config = dict(
    arch='vit',
    model='image classifier',
    dataset='streak pictures of flow and ridge fields',
    train_examples=97500,
    image_size=32,
    crop_scale_min=1,
    horizontal_flip=True,
    translate=0.12,
    targets=['field'],
    num_classes=10,
    norm='rmsnorm',
    norm_position='pre',
    hidden_act='gelu',
    mlp_ratio=4,
    head_dim=32,
    fused_qkv=True,
    bias='all',
    qk_norm=False,
    layer_scale_init=0.01,
    parallel_block=False,
    inner_norm=False,
    patch_size=[2, 2],
    layers=14,
    width=192,
    positions='learned',
    pooling='class_token',
    label_smoothing=0.05,
    loss='cross_entropy',
    head_dropout=0.1,
    init='xavier_uniform',
    residual_init='zero_last',
    optimizer='soap',
    beta2=0.99,
    learning_rate=0.0018,
    beta1=0.95,
    shampoo_beta=0.95,
    eps=1e-08,
    precondition_frequency=25,
    max_precond_dim=1536,
    one_sided=False,
    adamw_lr_other_params=0.0022,
    max_steps=11300,
    batch_size=128,
    epochs=14.8,
    lr_schedule='poly',
    final_lr_fraction=0.01,
    warmup_steps=560,
    weight_decay=0.1,
    adamw_weight_decay_other_params=0.05,
)
Rows from block 11 of a small image classifier, named by matrix and row number. Rows with one number belong to one neuron. Each number is 200 + 30 x the weight over its row's rms, rounded and kept within 0 to 999. All counts start at 0. After the name is the row's rms in percent of the matrix's.
After each neuron's rows are labels from the 100 images, of 14976, where the neuron reaches its highest value: "colour at peak" is the nearest of a few named colours to the mean colour under the peak. Only what is clearly more common there than usual is listed. The data: streak pictures of flow and ridge fields.
# fc1: MLP up (model.blocks.11.mlp.fc1.weight, 768x192), inputs 0-95
# fc2: MLP down (model.blocks.11.mlp.fc2.weight, 192x768, transposed), outputs 0-95

fc1.206,103,184,180,182,151,187,170,206,179,235,144,251,210,212,205,206,193,247,167,214,174,223,213,204,178,224,142,208,278,176,171,206,237,247,292,207,204,174,166,233,202,170,175,192,218,193,172,221,220,107,166,258,200,220,202,229,230,217,178,194,188,212,176,252,191,187,249,188,183,235,227,165,197,236,200,162,177,251,206,240,194,192,202,221,225,178,177,204,197,200,216,247,170,191,288,284,160
fc2.206,110,186,163,180,237,234,219,190,199,216,304,190,221,198,217,165,172,206,221,200,209,182,138,206,144,186,198,195,172,201,198,214,204,165,179,194,217,265,274,247,187,257,150,192,180,216,207,200,244,272,172,236,203,183,223,166,221,186,247,200,199,226,148,160,197,222,243,236,220,220,115,189,174,196,237,219,195,277,188,195,203,172,212,235,187,195,158,202,225,177,210,251,189,198,190,185,219
colour at peak: black

fc1.84,075,183,189,190,166,208,218,223,164,233,211,207,179,215,242,197,199,222,173,144,179,211,233,206,225,150,197,173,169,187,286,194,195,255,221,172,187,140,213,232,155,243,196,191,157,231,167,171,212,197,190,176,235,232,187,182,179,228,212,175,195,156,231,196,204,160,246,215,184,242,193,175,203,219,196,202,182,180,234,190,214,146,176,199,194,197,195,240,263,223,188,232,193,209,241,180,178
fc2.84,086,226,219,193,177,136,220,223,240,192,161,219,186,156,241,206,216,238,203,236,176,184,155,248,194,241,199,186,205,177,156,237,193,205,208,188,225,199,198,178,178,208,200,197,226,203,232,179,179,235,202,243,225,212,199,221,195,206,156,235,207,207,192,158,198,227,108,135,215,172,166,168,255,226,223,202,177,235,212,197,209,191,249,225,260,206,191,157,177,238,170,157,245,191,125,149,189
colour at peak: white

fc1.149,101,208,225,241,213,249,198,227,247,193,189,160,266,205,230,240,242,212,192,210,156,159,233,262,213,195,227,201,187,194,255,191,277,217,220,183,179,167,236,221,224,224,196,224,188,192,163,177,192,239,189,173,199,252,246,136,167,206,187,210,169,240,195,199,218,167,199,154,180,192,166,179,168,238,206,215,199,152,179,200,183,167,231,215,208,186,162,183,210,174,206,244,174,204,163,195,244
fc2.149,098,242,217,127,210,260,186,232,188,227,187,165,196,185,219,195,250,228,174,199,227,184,226,182,196,165,228,227,176,209,172,216,163,189,198,256,160,176,200,167,171,202,260,214,188,175,200,234,216,145,197,190,202,210,166,261,103,154,166,189,220,181,230,232,217,220,265,254,217,177,192,231,215,170,159,172,181,182,229,239,193,219,166,210,149,187,173,166,185,158,186,195,212,205,278,200,203
colour at peak: white

fc1.504,088,187,193,194,224,153,192,162,219,207,185,200,213,202,180,191,191,192,186,200,190,96,273,214,189,164,190,210,182,205,231,186,306,209,179,192,231,194,145,214,218,229,245,212,177,216,264,216,197,181,187,206,219,164,219,195,222,207,179,256,208,146,211,211,192,184,147,174,186,134,188,155,194,186,177,182,196,259,181,157,163,178,203,234,227,224,189,194,216,206,169,180,200,185,178,237,177
fc2.504,086,162,218,186,204,199,147,172,187,217,193,246,193,186,164,189,211,170,188,182,207,174,154,243,201,227,190,210,211,216,163,193,172,207,162,194,184,240,226,184,180,188,147,188,192,234,173,250,170,256,244,202,200,200,182,224,141,243,243,176,189,139,182,218,178,165,182,193,191,214,241,142,169,180,146,230,239,215,257,232,286,221,230,197,165,200,180,233,170,196,190,137,203,184,212,195,205
colour at peak: white

fc1.386,093,145,240,245,177,185,217,231,230,217,253,182,226,233,188,247,208,156,216,206,181,224,214,188,175,152,187,262,196,178,155,233,188,177,234,155,227,219,200,163,210,133,180,161,181,199,173,195,196,202,167,223,206,245,223,185,210,145,160,215,121,216,194,149,229,190,223,217,233,176,194,185,204,158,194,257,189,213,206,141,245,192,199,243,221,236,188,256,212,173,184,199,162,198,186,226,162
fc2.386,109,195,197,171,221,204,188,200,210,142,173,170,212,189,213,232,243,193,164,170,192,224,193,129,145,198,198,174,176,206,194,218,220,157,176,198,198,204,241,225,258,205,191,229,222,184,191,226,228,201,210,209,199,180,231,211,275,148,246,228,178,214,231,195,178,201,116,221,196,201,112,146,205,177,193,195,218,168,219,175,218,207,184,220,181,216,234,214,254,207,192,255,172,263,151,153,183
colour at peak: white

fc1.470,085,238,179,217,152,165,200,193,169,203,166,234,179,210,183,231,181,215,207,163,189,219,197,221,179,172,179,217,212,253,213,270,192,167,155,176,203,229,146,217,165,209,216,170,169,219,192,192,204,197,227,208,210,194,119,173,242,190,191,229,155,194,199,158,171,190,146,164,169,183,182,209,195,205,182,210,243,159,173,245,202,229,261,163,164,176,169,213,213,180,203,125,252,223,222,203,215
fc2.470,086,188,181,180,214,169,190,239,173,205,153,160,248,250,205,204,181,178,155,229,197,181,189,204,210,194,195,199,228,163,172,183,225,202,276,114,192,164,238,153,145,166,180,199,249,203,208,207,194,182,179,205,209,160,189,166,172,207,218,132,204,229,206,231,235,207,176,220,210,228,225,220,192,236,199,152,165,206,245,215,211,220,184,195,210,240,179,143,233,246,206,156,182,108,196,183,179
colour at peak: black

fc1.753,092,184,222,195,144,165,171,209,243,199,202,224,202,190,210,204,164,216,188,220,205,197,187,161,208,203,202,209,224,177,176,224,241,188,184,245,223,190,225,174,185,235,202,240,178,198,178,233,151,225,232,145,203,154,234,171,225,238,185,173,175,207,204,196,212,205,202,249,204,166,219,188,255,213,221,144,193,193,166,257,213,150,252,172,209,168,212,217,187,205,192,176,215,173,168,223,164
fc2.753,097,189,201,187,214,204,182,229,177,201,170,206,217,194,180,100,263,185,193,192,233,186,213,197,169,156,218,187,200,195,191,187,141,277,170,209,170,215,206,186,172,250,160,180,209,222,197,170,175,152,229,212,207,202,184,261,197,197,254,239,160,180,163,212,170,194,228,149,180,218,187,223,249,186,111,194,204,181,219,179,208,223,173,181,203,151,158,188,211,162,196,231,212,188,223,266,170
colour at peak: white

fc1.627,082,216,220,213,150,212,213,211,231,149,195,201,209,140,148,168,220,212,248,207,211,238,138,224,178,225,242,194,175,195,228,182,165,203,167,187,150,179,254,230,191,191,199,220,213,230,170,195,183,212,231,213,215,261,164,162,230,212,249,233,179,218,235,186,217,177,187,162,204,218,212,178,246,188,192,199,191,198,271,216,180,163,280,214,217,170,180,195,197,191,184,199,188,185,185,215,187
fc2.627,087,201,190,205,198,162,195,147,216,188,244,157,199,203,172,185,248,170,178,197,187,142,293,231,152,214,187,170,199,224,130,143,223,164,193,192,248,208,149,217,193,177,182,198,213,163,199,225,221,154,232,210,206,188,173,223,198,235,230,189,204,198,203,232,197,170,197,233,170,150,170,184,254,168,210,189,162,205,180,197,232,190,207,159,175,211,184,262,209,177,215,170,230,156,230,197,228
colour at peak: black

fc1.752,094,215,234,158,167,250,183,166,147,231,179,196,164,178,200,193,208,216,238,221,221,231,220,222,170,226,236,205,253,171,208,139,233,239,162,218,226,222,216,234,187,190,215,163,219,245,135,171,199,183,178,212,204,195,224,185,195,206,229,185,234,218,235,238,185,193,238,211,183,228,193,172,207,234,210,246,183,206,164,237,223,213,225,272,228,190,235,191,213,242,206,127,163,205,223,228,215
fc2.752,089,182,184,206,206,230,189,198,195,239,229,231,241,191,203,171,217,227,169,195,212,180,213,232,133,212,174,233,196,227,230,169,180,198,199,169,226,199,162,223,175,227,197,188,163,234,242,200,224,188,189,209,198,206,157,236,264,146,178,195,184,196,157,206,212,200,210,180,223,177,132,202,127,192,141,192,208,192,213,139,193,212,204,191,217,208,258,262,174,203,241,210,169,253,198,208,187
colour at peak: black

fc1.10,122,225,159,221,175,196,200,167,203,194,191,183,195,219,196,208,156,237,185,195,212,208,234,197,238,232,237,165,208,214,175,196,262,176,165,213,154,167,216,256,239,245,220,197,180,193,144,182,217,166,156,225,160,201,187,167,215,147,183,173,209,200,252,176,256,241,198,192,177,167,148,186,187,210,163,179,190,215,163,194,153,200,249,144,176,218,185,173,193,185,150,265,221,202,185,258,217
fc2.10,101,210,225,190,210,175,201,182,195,202,252,249,173,194,199,189,217,198,290,218,222,183,173,221,230,157,232,202,208,221,186,223,224,194,184,205,202,232,215,216,181,197,253,158,183,197,203,234,187,231,215,171,181,204,266,237,194,177,191,212,181,201,170,186,173,216,205,221,205,212,148,192,226,178,152,265,137,233,156,205,184,218,132,181,209,195,252,240,224,203,178,210,230,211,275,216,206
colour at peak: black

fc1.21,129,197,208,188,181,190,213,178,204,134,231,197,256,189,168,195,169,192,174,200,177,152,153,162,169,227,175,225,193,183,191,218,221,208,176,172,214,201,214,171,140,266,149,216,188,225,206,196,139,196,235,226,226,194,167,210,228,248,196,166,170,213,186,181,187,186,245,170,235,206,198,251,204,248,199,151,227,189,252,207,200,196,119,116,169,179,204,122,237,200,207,183,192,210,236,214,177
fc2.21,112,213,164,232,163,184,251,117,160,224,214,215,205,210,201,179,175,218,216,194,165,218,179,206,199,214,246,193,208,188,275,217,228,275,283,228,212,263,208,218,251,193,195,162,167,213,157,130,233,189,139,185,184,208,203,210,178,214,229,221,184,193,210,208,252,193,177,157,175,176,221,214,185,188,233,169,239,138,178,212,173,234,192,226,156,215,250,215,187,141,212,146,188,199,185,200,173
colour at peak: black

fc1.612,123,224,150,222,172,222,192,177,223,187,238,144,225,134,230,192,214,177,180,242,213,213,248,161,192,182,209,240,218,197,183,216,134,206,277,213,204,184,208,232,178,226,191,175,240,204,197,237,258,164,187,190,174,194,210,133,257,161,242,175,225,207,179,145,199,182,173,176,179,165,190,181,178,191,195,219,209,161,199,255,199,179,276,178,127,186,236,172,217,198,192,232,200,220,235,213,196
fc2.612,109,190,181,206,182,220,140,168,195,167,187,167,222,217,207,224,160,207,204,225,188,205,141,178,210,238,187,197,207,218,193,196,238,190,197,195,216,193,144,172,188,176,186,189,169,199,288,206,204,222,205,222,193,206,256,192,244,208,225,171,216,161,190,230,171,190,253,213,213,169,231,163,198,194,180,239,200,199,244,192,192,201,218,248,178,189,153,236,224,212,205,257,225,214,121,307,193
colour at peak: white

fc1.328,134,177,218,212,203,191,208,226,156,187,229,213,197,205,238,144,167,206,203,211,216,215,206,242,160,211,215,219,198,189,255,201,154,189,236,207,208,164,212,231,240,240,207,179,174,200,184,147,194,206,195,310,194,218,195,164,188,189,202,242,172,151,253,181,227,147,201,173,202,185,169,179,264,265,168,205,219,141,206,184,146,170,187,187,206,208,177,193,217,203,238,201,274,207,229,201,186
fc2.328,126,210,198,228,218,198,202,195,196,213,173,187,209,209,195,219,188,235,209,209,215,145,195,162,255,167,151,221,166,203,181,229,245,242,233,166,232,216,187,201,170,179,179,183,197,226,202,178,217,165,204,191,163,199,197,199,207,196,214,186,174,176,197,153,211,186,193,217,214,281,144,219,175,172,184,176,261,235,263,205,234,183,206,164,157,169,219,178,179,216,203,247,219,245,205,166,209
colour at peak: white

fc1.623,159,207,264,182,205,225,214,152,174,204,201,232,137,233,162,153,231,239,198,232,197,210,198,248,249,236,206,215,176,184,193,208,182,158,221,198,151,199,200,213,217,207,257,239,178,207,175,188,207,248,200,91,203,237,231,190,230,230,192,201,251,194,162,188,193,186,197,223,231,245,165,220,169,164,187,183,212,133,197,222,185,178,226,243,213,215,227,219,155,228,226,187,196,177,212,199,165
fc2.623,129,193,208,185,218,171,206,180,225,223,216,115,153,214,197,191,254,192,150,189,183,171,197,212,220,224,190,202,200,168,251,210,112,244,205,172,254,238,204,224,265,175,218,180,211,190,211,210,189,132,180,184,180,184,196,219,188,172,187,269,200,161,236,238,221,180,191,222,183,197,217,222,184,188,219,212,205,266,218,200,222,177,206,222,233,225,246,219,210,241,218,169,168,205,230,196,198
colour at peak: black

fc1.314,093,216,172,185,175,182,195,237,229,243,256,191,175,218,240,154,194,212,263,221,201,168,210,233,153,171,263,215,219,270,186,211,186,226,202,216,256,165,187,190,186,197,148,211,189,192,184,177,195,212,225,180,179,173,170,226,167,126,182,184,197,202,230,150,243,199,215,173,173,168,196,174,221,225,227,221,266,192,233,212,196,222,281,181,246,242,194,212,204,206,248,211,182,230,228,233,192
fc2.314,089,220,278,214,205,285,224,212,208,208,211,206,223,237,172,247,195,222,211,200,184,260,163,191,185,252,176,210,193,142,158,226,221,187,206,170,214,181,215,175,210,260,197,206,215,216,210,204,188,218,214,237,155,202,210,177,210,224,201,200,171,170,205,192,203,243,138,156,198,216,183,186,207,236,168,198,198,214,226,207,182,240,217,189,201,232,161,190,235,173,159,181,195,177,231,182,210
colour at peak: white

fc1.316,122,221,182,245,183,155,207,201,186,199,260,260,192,196,219,228,202,197,182,250,255,226,170,182,268,207,166,207,210,166,265,195,205,243,221,190,235,190,235,210,188,180,224,214,223,187,196,191,181,238,190,119,211,214,208,204,196,244,207,221,169,209,197,201,179,226,225,192,219,177,181,213,181,204,210,157,190,170,230,206,199,216,246,248,205,190,194,231,162,284,270,131,202,233,231,196,196
fc2.316,117,209,246,184,202,173,194,255,207,203,206,206,188,207,218,219,203,220,211,213,170,161,245,214,219,218,188,178,171,225,209,215,159,228,252,146,176,129,185,188,217,229,192,226,217,234,150,269,227,232,182,242,245,213,161,200,167,207,212,228,177,192,189,184,222,184,174,192,198,289,180,154,189,171,247,162,240,211,221,184,202,207,169,183,173,169,194,187,219,138,196,237,204,267,254,176,202
colour at peak: white

fc1.660,092,222,198,247,203,149,206,190,157,196,244,215,164,233,220,261,172,222,201,228,172,159,196,200,198,208,180,199,265,197,136,171,212,236,209,128,189,234,209,185,158,195,175,196,220,190,211,188,191,220,271,191,216,165,205,171,211,195,205,211,220,222,258,234,210,195,157,175,238,182,187,240,196,209,199,207,223,197,170,161,151,163,238,152,227,205,207,239,208,212,206,151,178,190,200,224,190
fc2.660,097,228,196,183,212,235,244,188,202,216,175,212,208,205,202,190,191,221,146,177,181,221,213,219,192,133,222,214,196,158,255,231,140,213,193,154,234,174,229,203,193,204,199,174,182,235,210,244,189,129,184,223,183,166,187,235,197,230,213,151,171,208,168,212,208,205,146,254,224,205,198,168,232,287,138,161,182,177,212,212,177,216,198,202,147,231,255,175,231,244,212,212,226,177,232,193,208
colour at peak: black

fc1.63,095,257,192,190,191,227,213,177,224,226,258,166,238,223,215,195,205,188,261,217,161,166,235,213,224,172,197,185,163,193,188,244,167,218,244,231,176,222,256,229,196,238,216,204,221,200,187,201,238,238,177,234,192,218,213,252,189,259,219,137,168,227,257,141,164,146,182,193,162,187,190,252,205,186,238,211,244,228,190,218,214,171,162,209,192,254,263,182,220,157,181,194,191,172,162,204,217
fc2.63,100,219,226,185,204,164,199,190,227,248,165,152,151,271,180,192,231,211,200,174,214,202,217,210,183,177,232,241,214,285,216,219,245,189,177,239,195,183,122,177,182,218,196,225,185,192,210,172,179,183,208,181,275,212,162,186,219,119,225,207,188,240,198,235,182,225,180,185,216,242,272,199,193,201,210,179,191,186,204,232,179,209,170,184,227,181,206,171,160,225,221,179,227,244,248,192,195
colour at peak: white

fc1.478,144,212,175,198,218,168,204,155,131,289,249,163,229,190,168,181,206,181,228,212,182,193,222,184,175,159,173,183,212,179,232,241,254,198,183,213,188,199,199,173,196,150,181,230,201,204,173,183,177,250,222,104,212,165,225,257,215,212,206,190,237,191,207,207,192,159,246,195,225,170,227,200,171,142,157,192,224,233,165,211,192,201,263,230,207,188,164,212,169,193,169,198,177,209,202,248,204
fc2.478,137,193,222,216,158,164,215,235,189,200,140,229,217,174,213,226,214,194,215,188,227,231,204,228,182,238,198,216,195,184,164,168,135,215,244,190,221,205,139,186,193,124,189,155,160,180,180,244,217,171,219,184,196,214,232,145,224,207,169,221,237,232,212,156,186,202,195,194,202,160,155,179,209,172,230,133,199,225,204,183,269,217,248,196,181,162,175,210,163,220,184,217,203,237,218,163,191
colour at peak: white

fc1.726,099,205,171,229,177,236,195,218,231,234,192,181,190,214,224,213,203,212,183,185,198,180,241,194,275,190,217,219,215,229,205,182,214,187,197,204,164,159,130,228,180,212,216,215,192,203,157,185,178,171,186,244,157,259,201,201,176,162,222,148,205,166,247,186,216,229,184,148,175,206,180,173,225,169,146,262,193,164,209,209,179,222,230,237,195,176,207,195,209,220,217,230,183,187,217,191,220
fc2.726,103,182,211,192,163,235,196,169,214,200,262,211,209,203,208,240,165,180,197,215,180,173,198,211,186,228,221,204,208,253,142,258,268,161,184,158,248,151,214,190,233,194,247,195,203,183,235,202,183,153,157,212,165,188,230,197,194,156,215,225,181,191,185,201,223,237,176,252,183,230,206,216,214,185,170,192,194,225,190,184,176,191,234,211,196,193,237,188,233,193,210,194,195,145,188,246,188
colour at peak: black

fc1.548,088,228,190,169,158,178,157,205,153,242,149,226,133,222,219,176,228,159,190,209,161,243,283,184,211,191,184,174,148,175,236,200,200,197,192,220,208,227,219,225,210,222,245,172,257,174,152,216,205,191,197,179,158,193,246,204,198,223,235,184,194,217,186,195,201,144,216,166,192,166,214,143,208,168,213,212,215,202,214,229,216,186,218,190,195,162,222,171,229,239,184,224,184,180,236,244,171
fc2.548,100,210,218,195,192,188,156,190,199,213,184,206,218,184,189,195,204,156,197,219,203,228,134,210,177,256,169,214,247,210,165,200,256,197,249,158,206,132,248,208,170,202,118,194,181,223,230,159,241,194,206,193,194,199,178,166,188,158,140,221,213,184,196,177,222,167,232,176,175,227,252,185,213,167,170,217,220,226,222,191,228,204,234,212,177,247,267,209,181,213,167,193,164,203,154,240,208
colour at peak: black

fc1.431,090,207,212,154,209,233,228,181,199,214,213,236,238,208,227,173,211,274,215,199,201,218,179,203,219,216,213,197,187,220,255,209,199,206,145,206,207,140,194,233,181,240,223,225,213,233,187,173,213,185,210,194,230,208,226,182,179,247,240,206,194,190,196,248,182,182,195,188,221,202,242,170,248,224,159,157,243,172,209,203,205,223,203,155,192,215,211,230,182,213,209,197,180,203,210,220,177
fc2.431,090,212,210,222,235,193,241,190,196,239,190,208,242,216,209,234,233,172,107,200,217,200,176,189,201,193,179,209,184,252,163,180,163,188,194,153,198,256,194,182,231,209,199,172,196,191,263,174,189,182,203,241,176,211,199,250,238,151,142,209,220,186,216,209,200,203,172,153,211,258,156,214,265,259,222,155,129,239,232,236,193,169,209,207,178,251,179,163,250,196,195,190,228,201,206,199,209
colour at peak: white

fc1.576,097,199,252,249,218,182,241,221,246,219,228,187,191,209,158,215,181,143,155,141,202,178,208,224,162,180,220,133,225,150,164,193,176,229,208,203,213,122,156,201,228,227,211,204,174,177,134,170,190,221,241,191,206,165,180,201,154,217,175,180,145,162,211,214,263,190,202,208,202,230,235,241,222,220,203,173,203,206,200,116,149,166,221,119,225,235,187,210,230,154,170,200,257,198,194,247,168
fc2.576,100,159,161,167,206,195,208,235,203,210,175,219,198,183,205,266,210,246,223,207,157,202,188,232,201,222,226,194,159,221,155,194,219,220,223,234,168,234,265,179,194,128,172,203,193,184,189,188,175,229,179,178,247,184,189,220,249,192,202,225,197,197,197,171,179,241,174,194,182,137,128,211,249,217,184,225,186,221,162,203,215,236,207,274,247,209,137,200,198,214,183,217,157,197,229,86,206
colour at peak: black

fc1.626,080,173,142,209,231,220,219,194,232,185,192,116,238,174,212,231,163,231,191,203,180,205,205,257,250,182,167,194,159,210,165,222,181,207,160,214,186,206,193,200,253,153,215,225,229,234,217,200,155,181,213,196,234,242,151,188,199,154,219,177,181,196,191,198,200,181,226,142,196,186,216,212,181,159,214,243,156,178,188,205,256,178,159,204,193,219,169,243,217,215,171,228,242,177,184,245,143
fc2.626,085,222,202,194,209,210,146,244,216,199,214,220,260,198,236,222,152,196,206,254,234,170,193,195,154,233,233,196,217,195,259,252,185,165,204,135,155,174,238,172,214,195,224,215,178,140,197,224,203,218,226,205,185,212,183,228,199,139,215,262,209,215,185,161,203,214,202,223,219,190,147,186,203,206,248,145,234,223,230,224,227,217,214,132,170,198,191,162,198,209,171,170,195,211,209,167,222
colour at peak: white

fc1.95,122,155,171,235,182,161,213,173,166,246,189,184,202,240,282,130,244,170,194,216,226,223,255,225,196,236,166,176,176,244,152,228,203,151,170,175,273,226,154,194,197,216,216,180,203,186,196,189,196,164,200,266,220,157,192,197,198,207,232,201,258,224,210,279,231,215,188,207,245,172,225,240,167,174,187,193,158,198,173,139,147,194,157,183,203,207,193,175,196,187,196,203,148,191,226,234,183
fc2.95,118,196,216,219,166,186,245,218,194,207,242,184,229,179,171,229,180,146,207,255,205,167,214,155,176,179,165,188,172,209,195,201,152,184,168,166,212,195,165,205,160,192,264,172,188,170,184,231,185,194,224,200,208,218,175,159,191,180,171,226,197,200,185,211,193,208,174,176,213,183,212,197,210,193,227,225,187,292,241,191,204,201,257,194,191,189,201,160,176,248,238,156,226,219,224,127,203
colour at peak: white

fc1.170,093,175,154,230,238,193,157,246,203,107,174,230,220,241,190,201,181,240,201,225,209,176,159,163,228,187,200,199,191,252,217,212,240,240,213,202,179,132,246,231,174,177,181,208,204,232,162,203,162,234,231,193,198,236,238,222,222,223,192,175,190,215,194,237,221,230,253,208,228,208,217,191,194,222,221,200,203,192,165,201,193,227,182,154,216,170,217,205,203,177,212,192,231,223,199,216,156
fc2.170,094,218,245,159,179,207,195,192,247,223,189,224,170,193,207,244,150,231,192,153,198,224,182,185,180,232,194,225,208,256,248,202,147,154,199,170,218,243,170,205,225,208,195,216,164,202,201,149,263,143,205,215,181,206,182,179,197,196,196,208,187,193,199,241,207,208,113,219,208,158,209,214,250,206,176,186,176,193,206,222,175,207,209,197,150,190,218,220,210,207,217,204,183,228,232,160,169
colour at peak: black

fc1.549,121,165,142,215,187,160,219,182,222,211,178,165,156,183,161,196,183,220,194,185,182,238,152,186,216,242,215,244,173,222,177,235,227,178,180,225,184,155,176,195,206,133,237,175,225,237,192,207,213,145,194,162,164,222,249,250,232,237,236,234,209,207,197,210,236,151,198,224,257,178,197,195,175,214,179,204,187,238,253,157,140,169,229,227,177,219,171,185,177,178,163,194,181,179,197,211,237
fc2.549,112,169,147,193,188,179,183,171,181,215,197,216,207,185,197,195,221,220,191,229,199,203,170,205,214,128,221,179,219,124,172,219,190,219,269,242,185,168,217,194,147,189,136,162,232,221,226,227,160,223,255,187,210,206,196,175,141,203,212,176,153,234,189,232,203,169,257,177,184,154,172,202,153,158,162,238,217,238,201,222,219,200,207,210,168,192,148,227,222,179,197,216,219,233,199,233,207
colour at peak: black

fc1.61,092,194,174,208,221,254,188,216,211,213,186,207,236,194,205,208,235,196,183,153,168,183,179,197,243,229,206,186,176,235,167,154,205,234,164,183,175,231,203,230,181,175,209,221,204,216,195,265,179,181,228,305,169,217,214,193,196,176,214,208,186,213,221,235,221,191,184,226,214,195,222,187,221,211,207,195,196,191,241,228,267,172,138,179,168,252,193,188,253,191,164,190,170,203,137,277,200
fc2.61,089,205,185,175,218,151,190,186,219,201,227,181,192,202,187,243,218,181,216,207,190,178,161,193,194,222,196,207,199,162,215,136,213,226,208,197,196,237,220,190,236,162,209,188,195,244,176,183,239,193,213,208,182,231,166,185,184,193,188,248,167,165,191,185,233,212,206,150,175,171,269,161,221,175,254,167,230,208,238,181,137,182,239,201,190,180,178,252,158,203,165,167,160,172,241,214,152
colour at peak: white; black

fc1.519,091,194,167,227,240,206,238,175,180,202,244,156,155,156,153,205,193,263,221,235,124,193,250,179,241,238,207,174,194,172,225,227,126,208,222,246,203,250,193,246,274,210,227,195,200,168,195,190,198,212,231,219,204,159,171,146,148,238,248,180,203,187,206,180,167,232,154,174,199,181,221,218,225,211,205,214,192,195,184,196,228,218,241,184,244,201,186,179,178,224,213,183,218,218,147,238,173
fc2.519,104,211,140,206,229,166,240,200,160,212,161,240,177,195,211,187,201,207,230,202,224,190,175,222,155,223,210,218,209,234,205,207,227,208,161,176,182,192,139,209,176,194,197,215,166,161,253,217,215,177,236,159,239,169,248,191,193,160,212,196,190,179,167,232,221,192,228,232,259,248,189,209,195,220,212,222,218,219,159,191,181,241,205,234,193,223,214,179,219,179,176,200,161,185,263,164,225
colour at peak: white

fc1.675,082,192,198,200,177,222,249,226,195,177,183,246,195,183,179,193,147,193,192,223,157,170,175,249,163,210,192,189,229,229,172,239,216,169,210,171,136,207,227,252,148,177,249,182,160,203,179,195,201,206,227,162,169,186,173,215,220,142,219,165,189,182,173,200,205,141,168,180,207,183,186,203,160,165,227,182,182,121,163,171,207,174,144,176,205,240,220,203,155,166,217,199,195,191,190,212,244
fc2.675,075,197,205,209,224,179,157,169,252,187,213,202,214,228,190,197,195,151,190,165,206,218,191,183,181,198,208,242,181,232,288,205,264,215,197,261,238,114,165,204,203,211,187,214,213,231,164,235,204,174,168,207,162,208,185,240,233,224,200,210,185,232,222,238,225,211,208,224,228,149,261,237,200,186,200,213,237,257,221,173,214,213,190,264,183,180,225,215,237,232,233,152,189,259,153,241,229
colour at peak: black

fc1.729,077,235,136,158,165,219,192,184,167,177,153,220,233,168,171,232,199,145,156,207,183,222,240,208,182,262,216,190,204,130,187,206,215,233,195,206,237,180,264,222,193,197,165,174,196,174,238,201,199,199,202,213,270,241,233,217,230,177,219,206,215,179,177,228,163,169,256,193,180,166,155,227,194,203,176,192,222,190,198,164,165,206,186,224,201,165,185,183,185,197,162,183,196,213,222,204,181
fc2.729,074,237,240,204,203,186,115,217,199,201,230,189,214,238,210,198,274,186,250,168,167,260,165,193,192,224,189,204,225,243,250,223,244,237,237,157,178,197,165,190,212,154,153,209,196,205,160,190,135,174,184,204,193,206,168,213,209,230,236,183,168,228,181,214,194,209,207,207,201,242,179,231,151,248,195,142,170,269,168,196,259,227,207,161,160,185,205,174,181,165,199,222,230,208,135,232,182
colour at peak: black